Weights of a small rotation predictor.
Model: arch resnet, norm groupnorm, depths [3, 4, 5, 3], widths [80, 112, 176, 256].
Data: 61250 training examples, 20.5 epochs.
Rows from block 5, named by matrix and row number. Rows with one number belong to one channel. Each number is 128 + 24 x the weight over the matrix's rms, rounded and kept within 0 to 255. All counts start at 0. Numbers have three digits each.
# convs0: first 3x3 conv (model.blocks.5.convs.0.weight, 112x112x3x3, standardized in use), inputs 21-27, a 3x3 kernel for each
# convs1: second 3x3 conv (model.blocks.5.convs.1.weight, 112x112x3x3, standardized in use, transposed), outputs 21-27, a 3x3 kernel for each
convs0.2:146143148143134132178148126099136165072099134135097086143153159133129149167141123108129157127130159102110122116087068149144108137168136116100122139131109174174124136138154158143138150139130
convs1.2:112073060117095090136124135145115091112120127126103127106105090099091089102076090121127129140126134132124114109151149107120145136119148131110104120109108110110113082080077103088078091077082
convs0.3:151147140184128152139133154152126101164110102153105117131142145171138138140143159135146143159119114165113111158175115147138099124105105134139084156132078149111054144132151150109141132127160
convs1.3:079091082113080074130106089114113089128108088131107104099078079079076100107100107097096107107105105123126109143147120107145148149140164113113121124133148128139122084082083070067082097098093
convs0.4:085113095087137109095111108101109117131150119148166123104112095105131109092105120123140143128131120145161131139154202132143175128132125122112149101129180110120141075104084071096092069071101
convs1.4:157136134149108145134138163120123116120116098130146148115098095140122110142122118103096088090104118110122135113113136139133132138141109106129123118131127113123127129114097136109105145118130
convs0.5:146143156142149138158158134087124160094093130158116076133149162124127147160150125101118157125128164128108114135103062132175122118160161128091116142154126154182152126136153148145137123128129
convs1.5:106065081125088105137128128138096105119124137121111134104099091106091098094079094124123119140127135131121119117138131100117131128114136120093108118097103102112118076080092108077089092077086
convs0.6:096130112101135104109119105103107134139133119170148111102109110117131101111117118137143163132133135145151128136171182126163185126127141113132138094151173113141146075107097095106088084084100
convs1.6:142129125134097129128121148113115098123123120121148162111105102136120107125109114099099092097113128127120135123109107137141123120135105104090117117094121113098110120125114126105103134105119
convs0.7:096130114095145105106128108101105133130131116171155115105111109119138101110126119134142157135140136143154132133163191132164189125131146120132138098149187120144158081107095085115087074077099
convs1.7:137121126122089130119122147109113100121126123124149159110099101133115108117103114100099094103120130127120133124117115137142124119136106101100117114094119111096108120118109126100105129101121
convs0.8:113126116133125108116110106107105126155130099158140104105104118138124103120113126146146170143132133154153124135191167122172178131129140112141128107169160111143129099101104113100092092085106
convs1.8:125131127126096108124103135102104109131113126130146171105101105125113101120108102092098089111113120138125132125113108123134130114128111108094121121103128129107110116131126109104099126103105
convs0.9:082115103097134108104113110102112128132139119155158117098104101108128109100115121128136145126128123143155125134163207132148191129128125112128143100138182115128143075105093089106092080082105
convs1.9:150140133140095137137129155117123111125125112126147155112104101136121108133116115102097089092108121120124138110103119136135123127140100097102113111102120112097110129127107127106103137108124
convs0.10:156148144178136155140136155159127091162111107138102131135141143173142146139148160133138133155115110158116114160166115149136107131107113136141081160127081145099065142135146150121146139135166
convs1.10:078096085106088081124095076115119084129111093129104100102081079076073097099102112104108120114115107119122110144144122118142140141143156116109123131127154131141133089088080070068084080098091
convs0.11:095121098119130100117104103105100118153135109144144116100101095124126104113105125139143162136125118149156128135186185124158181134117126103146135102157165106123137085104092106096088099088109
convs1.11:120125134127095112123102136106108103129114109143143160100093101127113106131119107098098083098106107128127135112110117119124126120129097106091101116096115128102111118129118111101102131109112
convs0.12:103126111100133109108120109105111137131134119175157115104112111120129100112124122134140164129135138145155128135162179125163188120126140120124132099151172120146146084109099096110092079076102
convs1.12:144124118137096126128123150108110095130124126118141160109101103139124106118102109096095093099116131121116132128118115135143128117131110109095119120095122112098107115114109129105101131101113
convs0.13:100124119108137104122126108089087116127137118145144115098106113119130098114115112129131156126120129132150145133174185131172193138142159101126119095152183114148157091114104098111084103094098
convs1.13:139127126111085123110110145114120121120125133114140156121111114132119109117100112103098103115132133126131139114100098128133113106124096107107113115101120115104108135137122119101106128095115
convs0.14:075095092099116110103108122116112096151156116128148130093100090102118123096094135107102111134137108146164133113153191097120137134128108110129144090122153092093112071090089076090117088087127
convs1.14:159147139157119128152145155130138145124116084142138135112104099138127112159145119105097083086098105110132132122117151130126134152148115132129139125141148131134150137125101136117097151128116
convs0.15:104132117114148109109124110104107132141133098171148107112104110128138102114131129143145167137136128147155127124166176127163182126128143118132133101157173120143138092107103089114091075081106
convs1.15:135125119122097121115116145105105105127125130127147161109099096130116102109100106105105100112124131129118129131128124134139126117135117104097121121101118121099107119117106121100098123101109
convs0.16:170150141167127153127132159168132092173114108124090143140141136169143153128139164136132123161123115164119104149168118146133114128108120139153084153124071127082060145126136136110147139134161
convs1.16:090110104104097086118099066119123086121108093131111116110091087078070088092107117101107116116118104109110099156154136146145139140143153119109104129118147135151145102102086078070081074082084
convs0.17:152151126145122137125123151152136099174148114093105133140140125148147156130122158132128119157150110151152122127149165131106103140122105127160146129128116101091076134123121113108144131119153
convs1.17:112132117123121099139130082129103111121100084131124126100104093093101088135143123109109085113109093090099100145125143140124128138134116144101109121113129151152147114112095085094083120124093
convs0.18:123137139110153115116149130082082134121110102168151113117119137124138107120145125130129162132127136135136128126154146118159194127131159129113116106157164127157173101122123103124103080100108
convs1.18:133101108121099130125115135108106090113125146109128141129117108139122108103093111095098107115140142112121136125120125132139119109124110107092114115101107103106107119112108132102101121097103
convs0.19:151140134181139149161138151122114113148097092153102116135137141166133134152142151137149146138115107145100106164156104157146104138116109132125100163141083165122075143126153153118136134129153
convs1.19:088078085130097081138118103116118100137120086119103107107081085107094114118106093111107109124124125151155124133138119106137137148131146137116125135126128121128112083079087097087095123122088
convs0.20:133131128141137120131139126080103150136106102173140098110133146143119107143140126115133173116109136147125108149164101122176153106127139131098099139159127131159134112117131130112115096094114
convs1.20:124105104138098096147126130113099091144129122122132134110103108127119105114097097098094097116122138129122120130129126107137135116113126119090122129118121127113103091105117119104098121102090
convs0.21:173132152147128156120138154167107095152102117088118159160136142155139158128147156146112107152120114133103100154157114121115149113114142164144075157121082120073101140111138141114156140136133
convs1.21:088095111083100089093090063130115085125125096119116116114094088096076082084085107105120128129138129116116109142146146164142133140141126116113091135110123144155174108101095089081077079074078
convs0.22:082113111132130122150111103104120121119143124111118122094102107116132124141127117121123123138144126140156143138171219125126165129121122102131165115129187119115143092095097143134110138120108
convs1.22:150156152138128155147144154135139132134139109146156147105122111120122117144140133112093083099098103120142143100101145113110116117129098089107097094102109106096135135141130119126127137126139
convs0.23:104135113127136112110109111103100125156131100164146111105106109131136107113115131144139168140124117152155124129178178121160179129119131111138131108159163111137132092108102102108095085081110
convs1.23:133125122132091110127111140103104104130113119133144161107096097130113098122106095096099090103114121128123133130123121132139135119133114105094118118101125126103100118126113115099094128101102
convs0.24:147154140129151147146134141145150126116139143057077114154159144137149160145137147137134114135143128107117133105112130104086096137126125134145155111105116111094078139145137125127140167142150
convs1.24:103107123102091106140100105131117125123093120135114104096092088091074083135119097103078095107101093088092084107137170131131155120123125114111118138136128144153156099092091091078082123105088
convs0.25:076110110109128116131121098112115125142138119139117106092102104095116120115135126124124135136133118146152122129171205125126164139114110092136150106138164113103121076094092108123110115134125
convs1.25:154154140147125117145113147130140139139127102143142149113112110134136120152145126112102091095103107116125139103103124119127114129148110113112111111113132120114138142147130125126117144126122
convs0.26:117133129103146116104140124099104133121124108170162119114112117125137105111136123138137163136140137135150139124148171124158198127129155121115123097138168122147165097121112094121094076095103
convs1.26:143111109124098134121123147100102088123133135119144156128114107144124109107101114092098111111141145113122141126124127139141123109126109106100129117104129112108114125114104136103103126101112
convs0.27:157160128152126139129125159159145102181142103106101127140143129152144158129125166132133121160143114155145105127164155142112104137117113122162134132135101108089064135121132114105146140127160
convs1.27:100132110116118101122118073122110098116101102120113130093097093079081091111131119107116100111116097099094097140123134141119129147136130139097105120107127147156135103109091072086091084110091
convs0.28:136146149129165152149159138125099098131106084143136119132129149131149172139162148141126097128115100136139142141110080160126069159150122134112083148104078158117127123164175121175188153167157
convs1.28:156144138163142106192155106115128124168163125174159138133125151146155157177184140105097102116130156121138160106144130144142136139105116115103185143125161133135147147131143149158151172171128
convs0.29:144152136114164139126134105143126118168150116137146142142139144115147165124147107157138126169162134177189160139134102145114090165131126124123100135132104139099124113159170102159157129135097
convs1.29:165150144153148096175128102095113131137130108174156144138120132127137156164177148106103087103105123108128160115133139127142113147141124105091160131123174144137162150133126141144148161168141
convs0.30:145138164131135150139134121131125164089088156058061112147151166134133162136130129127119142128109153099078126149131100111124117115143144155122124146112092122113102143150155140135144153147136
convs1.30:136133133100111138106110138140126116126100118156104120128106092091081088101085095099106121108123137122123113170193181160178192139147181129126123143131115160153146119104090089083084083085090
convs0.31:138139126114154124082134142135113112173131108197189124139138125120137130088126136143125112144129104187177132142122088139133108147109105127108105132132119129136126119160140074145149067121150
convs1.31:155134115149129110161135135092090100131128113131141147142124121154155142161165143111109104100120147108115160126137123139145129139140106131118156149132163147127131155139122157154134174171144
convs0.32:131126135166129141179151141094141165107079107154084071124138150141117133167134136105136157118113134127082104128121063137143086135154128096093114149135080169157087125127145155128149142135149
convs1.32:120098071137126083143157121113092082111114108109096124116093091101100104108102094104118125132133140139135111116145142125133157137125142126101111113109099118109110108087084104092089111115084
convs0.33:117152137114146123131114102100141149071135144053094123134157139115149148133122119103127135103141160079120166114109121106112106135151127121119165096111147094123110133151123116129117151133126
convs1.33:145125131131098129132104148143142129131106121155123111140118099125102099147120107103092113107116116125130115137172190126149176130136155119133139133156139143174146142119105136102092134108114
convs0.34:160126146130130154105137139169108106141101133080110157154134142142139152123147148145110102142105113122091109148141123100111140095115154167145083153121088107073110141108141123120159133137123
convs1.34:098093118084108103119124101126095087127110101137120119133100091104078077082084106093116132129145139128130119163161166164152140122154136116126102150116124145137167127106095096082072076075079
convs0.35:137137143131129132126124116110109162064098149077108121138145144129131140127118137105105142101086135069080125126106094122136132119147128147092099128092104138130127129139145133130136124133133
convs1.35:178134128150091141090130144170152127140089118144104131147142135149126109138096093090100129100117140120126131167193194132143181153133181106150149127175145160171162152140131162132106120094080
convs0.36:127142139106135143119141132127123116128138128109124128129139139113129158115141142140123087134152136113147153133095099151096060153134088110100109133105111147104098117156158096154170132155150
convs1.36:170140136165125105171123121129136137169135115186145120137125131140142140180169137096087089092102124103129141124163173144130147160122135126118168151158174150175166158131128156145138174161133
convs0.37:146151142141156136147152133131110110147111086171160127140131150145150158136158141141130115132112095157148143153128072149138076151135115138109081143124078154130126124170164126158171130150138
convs1.37:158126113160125099183136103101103105156139110160148132133118140148156153177175130106095097109124153114123149108144119135154144143132119105106172136126164140133141151132138149150145178171128
convs0.38:143141140184120152154126152143134140157111092161114121125133149169126136145139152125138149146100096149089098140156105136132094131099099123127087155128070161120051135130158149112140122122156
convs1.38:107108079139124085145147116118110086125118103120106123121089084094092107113116113102109115115120121139136116144147129120147153150139152139108111134124122134131119103090081097083095114127111
convs0.39:137137129162164118179178113138131142117081098132076091135124121155153135175193122147134130146122109126115122136157161135103137142118124140140145124111139125110149136117105192220137192205124
convs1.39:150146145178197131176170135151176155177179145165159138129135146141162169151170160112114125112107131100114128117116128117135091113096091153157129137138134121144164145144162135146162147157145
convs0.40:135135138155157105155183132120141159135112116154105109141139139151166140154182132133128118139136133142112103134103142136088078124116111122122152141118121144120138133146113148196145146158114
convs1.40:156160159154155124175144112124138139178185135178144114136128140118128138150154131088097100096097113098103110127160182137156169130139153144118153144155154137168175145140150130131146140146126
convs0.41:118136127093144114090127113123116121162135109161149122127126132097137136091137120126125120139129101169170122144139128137106089151116093115114107129128111118093097096149143076155135090134132
convs1.41:162148139159146100171131139099109125136120098171144135135113122141144145165169146097102090088101121108124145133146143145150127139149118132122152142135172146133155151132126149147137166164137
convs0.42:113101092119122144128141154103100057123114077092105116110107077115116131119136153115112107118119092111105103120116107143137118151143131097109107101118087110111109105103095108124151136150162
convs1.42:122119116115109124128159156146126133114100135099092098157149147155138125139131127127162182165223195163168157112119145114073100114123129137141160132143143123120132158147147155137118132115095
convs0.43:126128158135153158163133106118123131123124112124122124139137166139164184168161116133093069130101088140139133133120104119116099122119108127118110134119122138134155121144179147167168168145107
convs1.43:159159163154162137181147137114135145177169144176153140125118133121132149149153146092090088099100116116129136153167155141147130138132132124124147157142164146157163136132141129139150147154141
convs0.44:105098098106118140123139151110113057111110094096106123104101083103111131114136149115108095113109085092087103106101113140126111135138128086104104082106082103108111101108104102128153134153163
convs1.44:127123118119105093126143141147130139135111145096089102156151156164144131151139120130160183164191194169173160107119144097071099093102120131124151125129142114120132162151155158139125139121084
convs0.45:120115112141152139174183140130122126107086110119093110108064063133129142170192148140130116138113096133115113128144145125104127125109113121129122125114110126107130097057066173210171179186147
convs1.45:142139148169184146171161145141159144175162137154142128124125141141156157154160149097095104114122127116122129136136126128133106101100112145145134144125125121122135137139163137149162151154140
convs0.46:134095123167135117172184137119123139109089114153101109136083076164129122157192144138117115139116098152128108109130171122079132131110105123127141131117130150123119145071063192205141153194144
convs1.46:131139148157155122171153129149144128173168142155146133124131138131147141146153143093092110106110123104121127124122129130137103111105112139133141131146135126110130132145161130147152144146141
convs0.47:111101095115120143125138154102104056122114086096107121109107083113111132117133154113111108115114092112102109120117104138140118145141133095106103098116084107113110105106100104122149133149161
convs1.47:122119118113107130126159157140122136114099136100093100155148147154136122137129127124158179164213189162168156117126154114080108118125130136137157137142144128122135158147147153135115131112093
convs0.48:105102108106119146120136150105117054113116093092108122105106092103113138109133151111109096114109081091084105111108113136128114131134128088104106089107083105105110096112115099127156131149160
convs1.48:129126126121109109125143146146125135137108142108096105159152155163142130149137119127158178164217196168180160120131158101073109098107126129114142121127139117122131166152155161141125140122087
convs0.49:137135121114131136127141123143111109157123098146140125140159146125161166114142137144117073149125090154149138142100085132111064138135105134124095147129104135117119126176163082166180130158160
convs1.49:147138140142131126157139128106126130157145127171145130127124146138150157166183152086091095091111133116133145135158137160152143152133127130105146173128141150143126139129140141151160164178148
convs0.50:108098105125132134139147151137096053127101075107102103106096085116127138131146141139124086144120078097096098114110106158122104148141133102110093111085080116111123099108108121154159154154161
convs1.50:142129132146126107159144125158156143163150139131105098141147159164163150170169145113130150142161197142154164116126123126091070096082105143137150140120128110113137152152157163155147161156127
convs0.51:109108111111127147122139152115118066109107100094108126100102098104123142112138148117112091113099064085087113104104110130121109122118128091108102086102083109100113096124118102137158137157162
convs1.51:133128133125117102132128127146127134149123150119101109153148157164146136161150122124150171156184193162177158125133149106080105093093120133120138125109139108128136164150159158143134149137097
convs0.52:137153132104153157143135104152117105154143100136157139137149160114146187132141103153127094146127087156162147134112075136126086144141122131120085137123105138117138115180194095157189155143100
convs1.52:146139155133142110181142107094115134139150133170147133123115142127141166164174149090088077103110130117129151128148128137141130155122112113115161143133160139133143137127138132148162165171147
convs0.53:110086095134132124132152159126096081130103086118103090113089073126129136128159157120121090138115075105092083129103106150122104138131125107113096113101065116109105096094083121163167138154173
convs1.53:145131125162128114166149139193165135168140134132107097145156164168170141162153129102117140131148169134134139130133133130087082104097137152124154135122150132153155151151162167162143154143112
convs0.54:117107096118120146125142160103107058130115090108112124115112091120120140113134158100096103108111087097093106109099084141138117147140132106110097105120071118121114110111105104130153125145160
convs1.54:132122109120107129133157153145119117112102133103099104162153140159136116135122118114147168157200189152161154127132158128096115124133137130131159128141149128131139164149141162139112131106083
convs0.55:142087086165119117135176153118110113118079095147114091137096062169133124131180166134119086132099075150123089123114159135094107130119099117128134131113111132123118151103057157186157127174163
convs1.55:134137128159129127165153137157156123173169155150142125126141156146164145156157145084091120115127140118123125130127139139121100105097122150134144148162133134129152137160171148166159151150140
convs0.56:131129148145135122165123090127131137132133133127091108121108130128135138167152100122101108148137118148132109136162156115120148111110128121130128131129139110106140111105140166163123168145112
convs1.56:142157174146165137154142118132136143165157116171160147122125125110126140142154150082093085094091093115124128126125151126126120104132113112113122130123146136130145134142147111127146133144140
convs0.57:142132127143158137180179120131130149118087106115074091136130121130148146165200140147142139155133121134112118142146153137100124138119117145137135136111124131092132128106103169206162188191130
convs1.57:143141140177201147174163136152183159194182146163148127120123140140164171153169158105109126105108129107119127122129129123130098118106102149149127145140141128160171143135153131147164150161145
convs0.58:139113144188125113150152129103132132097112129142123116133113128189145120149124117123116103122133127149137123117121193113100111121130129120137183146120160141153143181126112187138112107128130
convs1.58:138144132133126145135138162138125121137131120143157126127141127105123123106114125106098101104099108105115120139149170125117148130136132138129115127142117140131109126139129123132134105122143
convs0.59:124140140134153139152152117121143141097117135090062092122127119126146148145167152139146137131143150095094134135124149139096128129108097125119144122118143119088122120123120147174156160174147
convs1.59:148141141157128120142100110146158141181144128176142121126124130123129137166153126090083107088100119127141132130171185112103162130110150110093100121103134139165165150133138128130134147134115
convs0.60:133126145168144117172183107127141145116112126146099109134110119155127129153185128140116104143141125139125127132131174127078141126112109125130156140121150146128141135087094175181137141172113
convs1.60:148151149166158143163144142162149134174158126168159122130134134124132129147143126096092099094087099110125122116132168137136133119121133140130110110140126124098124139143152128139137137128128
convs0.61:114103092122116138131137156109085051090102089097084114110108080116109125117132155127122106119116093106087089116087117166131111171145123089099099108101082147114096108098090116129150134154172
convs1.61:136119113125101089121139143173148143136113137093076097156149152161153125146138120117144170152179202157160151102115135099057087101108136141147179130169168137140141152141149151143119128118082
convs0.62:138138141121132145151138113138111102144132107146144131140146152126129156129136123144125096140128105147156150134112085153128076172153105121098063144114095161125111120162172116141168145150124
convs1.62:140115116136123094165127103102113124137132119155140133127105131137140155167173141097095086113132146125142162103147135137149136166136113127132179159152189153152158145114128142143146174168138
convs0.63:170137136157119127157110106154126117144133136113108132142118134154124132161139125112082114154106100148112102129185161090122150102106130153157093145139127110095123133111130157125122154130121
convs1.63:135153172137151157143145126145135123156134106166158152117124129116122127119132142081080081084094092107116119146130143143125128091117128129138118140115143138138167121136141103125138110131140
convs0.64:140138141146134126172126094139149143110126135078072101138124133147132133162139110128132146141143147098118141119167179114129166124111138123153163115150187127127172140112128181160106182160104
convs1.64:123139156128143159140142129142152130147156134147166152111142138107125137136149153094092100098102099145140133107131146112119108092109087106106068118093088119122124129153158105132155135134149
convs0.65:141136131121174133123137114142123116178145108169173140145132131121152145110131112154143130155142118186182154144124073137132102160128113125109098134134104144125123114158160100151153103116108
convs1.65:153124126135123101162126121085084102128115106149145140141113122137135146155159142114108097106116140115128157121134127120142134141136115117109163137127171154136137151126122144139139170168149
convs0.66:133127134128122141133146127109086146108108143134110106134138134138112145124137150114106120113095124116106120146116111137125095120124092127090069135106101150128101120129134117131153122152143
convs1.66:172143128160108123123143143163148132169127120143120133121126148151155135153138102086088111093116131124127127171212189139139176158122164134143184153190158169194170140135151156150133145132096
convs0.67:155116144135134157128143145161113108141111134099110169148131142138135152127155150135108093135104112115094113144126107129110124125126152161140071159123074144098099138116137128126168142145135
convs1.67:114100109103126105136141123126100095121108103135114111134109090104081079084091103101122136134146142132134120159149156158140134134153138149143111160140139152149163134112095094085071076082084
convs0.68:165127149136124153104138154168118102149110130100114159154135145148138155119148159141111096139101106129099105147142113117109130098099146163142080158125080124075096142112142129121163135140137
convs1.68:083094108091112093133135101127101086130112094138118114126097085094075079085091105107122137136150143132133120164163161163149142133149140143137106168133133147151169119101087089076070079080080
convs0.69:142139136171134121162140131139149136160144129167120078121127142159131124155136137139152148156148145164136127136146096132148102123131118113117099138138092148139076145139148156133123143134137
convs1.69:139126131146130105145136124137115124142132137130129146112111120115113121121118116112106112127126127131137125135150144119132144135120128125118142130132135138144139107104120113115114117116109
convs0.70:130133125141137129134145128077102144124095091167139093112134141134116116141144128108133164118119140134121111155148083138196150123155171129103100147158120142174152115119128129123124106107116
convs1.70:084084103120075087145121120117098106131114131111121139102099110121102098112088103112102104126125136135118125119122103099126117110104118117094121122114116105111103074098118108081095118091092
convs0.71:109131105128142105115111110098095119156137109168149109113107108130136104112107127144142161142136128147156130128173181129165175139129125109144135109162166117138127094112096094107093079076110
convs1.71:127116118125086107119109142104103109126114117135148167095086091127108101128114110106104090104111115131122132138125120135137130127140115110100115121105118132108101110113106111097093132111114
convs0.72:118130117145130113114110116101105125156130095173147102112104119145130105117112133147143170145134125157151114133181171123170174132123130112142132114172153121145122105105104111102097078077114
convs1.72:122118119124092102123104137100095104129105124127138170097085094121105099120106103098098089112113117136120126134127122127140139120133124109095117122104114130110107102113111101096094126106107
convs0.73:108122124108129121132130121102076116135128112131146135094101122122127111129136128109114149126114126140147132147201166121155200124125151138133102115154176117137175090105117115108105126110102
convs1.73:100115152106098135128110134103114096126128125137146151106102118127110116109103115087089089111128124121127146104104108119117124097103082088101108110102124119104118114133137112101123120094114
convs0.74:127125111168137123116105139115127116178146089181143092114119111149144108113119149143145164152131116180158111135180176135156147137107102108138125133158119125128087127116110114104107073075137
convs1.74:124112098130093071132091124111094094125094099140122157094082075102102097123122107107113090106108106122123119132132114113128141126130144124096115131114102147121096093100091080091083123124100
convs0.75:105127129114130123144112112108094122116141135106141133098106126110131122145130114110121146121117130134152143153172184124144205119123147138120120113130184114116179082109118138120103141115098
convs1.75:139138173120121170131139148126131106130150124141163164107110122127109115121120135092091089117124121113139153099090124128120119103106083076115119111114128115128137126136141116105138122107138
convs0.76:072116101098126106111099099103107124140140115132140116085105099093121105105101114131145155129123120141153130142179191134161189135129134103138135095145176103111139066102091094094092100092111
convs1.76:144140136138102124133121148114121113129122102135146156112101103137124110142126116103100089099118115123132145103099114125122123125130093099106118112103135117106122133134117123109106141115121
convs0.77:133155143144136145169138131112144157079111141086080096138162162135144161161139139108134141121135155105115132108081071137122080151154111108102138127113107165158100129154151159138146179162152
convs1.77:112100074110107098130104126134131107112109129128100117110093082083084081110085087123119127135128116123109111107160176127130157126117138131120106115123116153148144101076065089088076090085080
convs0.78:158158133152123140127128156159137093179140111091094133143140131150146162129125163130127113160141109156148110125162157130105107136114105128163128132130103102089065139121133110105145139127157
convs1.78:101126112114116102123118071120107091113102099124117126097095093081087089115133123106116100110114096089088094141130135139121128140129122135103106119109129146158141105107090080086086095110091
convs0.79:141130140160139143167143134088127155116094095162107073131137147140127136167139133107129155120122135139108110141111064154158089131166136114095105154144092169168107126122146154137149123129144
convs1.79:108074075132089080146144121136093094120122109113105132101096098109098099117095093121120117138136141142131109105136125108114136131107126133112121127126114110110108083077098110087089119106089
convs0.80:138138136168132145173140137093135151132086095168110094118144151151127131156135141117153165123116132142097115143132067159159083137147110108102102155136087169156083129133151160128146127119147
convs1.80:122085082137106076142140120122097084133122094120106119096078080103094092112101087105104097120120118140137110108141131117144158146125147134113128125125112123114104081070085095075080117116084
convs0.81:097118103111125103105111106106114125148141119172152115108105099120124104105111119121128148126125119150149121139174202125156173126122123106127142099151165112137135088102095096098095080081103
convs1.81:155148143151114135148136163121128119128123109125141153113103101133122109134121113095098086092099109108114130123112123146141127138150115122111120127118124128099113124121109127108100138117122
convs0.82:158155144171127158149132154151148120161131105140087116133150145168134152147139160133157148153132117161131122145163110155125071133115097109138105155134089156107042151141155144114143149135162
convs1.82:099111088111096089118106084123123082125105112126107118106084085077081102098104109108110122117117113126124113122132131114134149148131152127106120131114137144139134094087082076080091081105091
convs0.83:089130114102145106109126108103103130136131114164148114099107106118137104115121121134141157134133130142148129134172185126166190126130146116139138095155184115140152072107095094109087084082097
convs1.83:136126130126096131125124149112117106127127125124151161109102101132114107122107118099100093101118128128122136123113112138140121120135103102105117116102125113091107120123112123101105131103124
convs0.84:127107114123126135116138158104091087131135110115135149121118131119142142128137150071079106084100116092097125118107101116149136128158143124126112127127112112126130123115131106128146133127154
convs1.84:137098113092122136133150148130096112107111132111119120157146123143112094104099114105138156151157161139145144129137161127111125132135132128140139127140141141132139162146123145118085094077085
convs0.85:147146129107138148136130106152118113159142110138149138148159155116141181123137119149127093152135102159164156137120080133119064153143113128118086137132105140115116125176183085152190146149122
convs1.85:165151150147141109172135121099123135152149128174153143125119140131149163165179149092092081095105130114133153130155136149151134164142122123115169162138165160144137141127133137151158168175147
convs0.86:113112113110127146119137157105126065105121101106100124110112097109121142108139156124121104120113091110096102111094105140124103135132127089100119089107079114096102107120117099134156127152171
convs1.86:122118122117110094121137135146120123134115143104095106148142149152134126151141115131164183159190186170176152116131155100071113096103122124109151121130143117121132154143152149134118138127084
convs0.87:121117142150152136184168124128136135102090115128091116122088112145131140184186141137128128111086089143120112124146150117112145120108117118126126121120127134127136121072114184191146185180136
convs1.87:135139165161166143164155143149156148179171150151148141117123131125134139139142136090091095106107113119123130126127123123139116102111120128140142138122133132124140126137159122133149136136131
convs0.88:119114119140146134147144163142101060135096072112116106114103102131150140142145143140121076134108080108104109118098099149124112140135131105117097105085078120117141104129125132160162153152163
convs1.88:140124126147126119158140115147147130170156137141123108130137151155156144165167142102114139127151180138155166128136130142108081103088106143134139140119123113118141144143147154146142156151128
convs0.89:143142133129151145148138099139125126143134108138135132146148160123155180143159109146121083144125094157162144135104091132112077140135112128114096137125109141118128120166185112167172155152106
convs1.89:166164161150149113185124118104126140168155128187152138126119138125142160158171147091092087097101123117134148140162151143151129159141126124111163164145180149157159139127136132145157159173146
convs0.90:138150163159142145184138121129146145105109130112088116135131150162147141196162120127109120121102103124099102131160142105123154118111121128130127124126152129132155124116150203157119196161122
convs1.90:127141165135150157154150125139153156165172151155157142105127129098117134115131138093092092098094089126125125118122124123136121103119121123142131135115140130130151114138148097122145114123133
convs0.91:130111115130125140143146116141103119134110100133135123138131133128135173130149140141100060145093070144143133131117092139110078130134102128120071140119083144122120110143155098151177145160137
convs1.91:151141148148130117165129129126135139193149129168128126117117147139156154164162131087087096096112132122132138153169145153150144152132144139118178157138165141166158138131147140154155162160122
convs0.92:112112117111127148120139151110120079100100106097112131103107104105125142115140150116113089112093071084091118093099108119120110115109130086107102081095091107106114100119122105141157137159162
convs1.92:136127134126113101130120120144129131157130149126101110152147158169148136168156120122149170155186198167186166126131147104077102091080113134120133131114131104127136165149159160144135153141099
convs0.93:148105101175136129118168143125108114139094109161128107154129104177144128115168172129110078135085072164142120111100150137095099124119102127133156153134126154149128166131090137182153098169157
convs1.93:134147137141126142137155164138126125164142137149146137125138153139151142144147134084090117098117131118126130148155174142129143128136138142135137167181126146166149141152158144161155140148137
convs0.94:116127131108136156114133144121125098104103108099123138106117130107133153113140154120110084117097080100114140102099103122107106121094097088104086088100085109102118100140147102151171131161168
convs1.94:145130146132122113142131108139124125161134139143130127144141155164144139177163130102123139139166173157178162142140150134098119110077114137107128144112125127130139163143155158144142165153113
convs0.95:108108110103122147121138145111114062100108106092109127101106095102116141110138150116112091114099073085092117096100117127121110123116126083104102079102094105101109096115115101132153135157159
convs1.95:135128130123106100120121133148128132149113143113089104153148159170144133160142114119146173156194195172186164125130157099077110091094119129118137122115131108119130164149158161142130147131089
convs0.96:125106109110121139116136154104095072123131120110128148115116124118136140123128148079081099088100113095098126107096094116149130133155142121122109116131115115132128123119127107129144128130149
convs1.96:129101103091099128121149145134102111103102130105108114157143123149112090110093107109146167156179170146154148123139169123109129129137134123138146127149144137129141161142123150115083105074075
convs0.97:122091103150152143160179138142111116115081097134116112111067069140136148156172141143126097141097078138123100132130133141114104134129114130122099132102087133114131095077093150190182159167135
convs1.97:139131135165157115175156134129146142177165133154135112122119143139150153158162138095090094119123136121125136139139127132137103112103114143141141146132125113120130137133158138142153157156130
convs0.98:115123138115132156115138149092110110088103125091107128101118129106122153113134159118116103110101107109098139118105107124116097119098086092104083106117087120103100107124143108138161116155169
convs1.98:132129152126113121122115124145128123147119124124107112135139153145135133153139115094119135127158152151161142161148164131104143126098134128116152145137130146143133146140159139137134147137099
convs0.99:133145152148139130176132087132152149109127134081078101131127138144139131170144092132128135139143144109120125140167162111125163116110130133147161128148181122131165129111131181155100182157086
convs1.99:130144160133144164149148138142159150156162144154152140111138138104118142126137146089095098093094099127132133123139156129140132099120115106116104112090112117101111123144153100124152125123146
convs0.100:133122115162148136168185127122126141109078113138090100127111106149136135164196139144131124138119108134106098130150156130093124133116112134136141130115130134111132128081069180204156164177120
convs1.100:153142148181201149175166146148171148176161129161141124130127141144161155153164148097099112100114125100113118140144134134149112115108122149142127138127122116112127143138157139148158151158143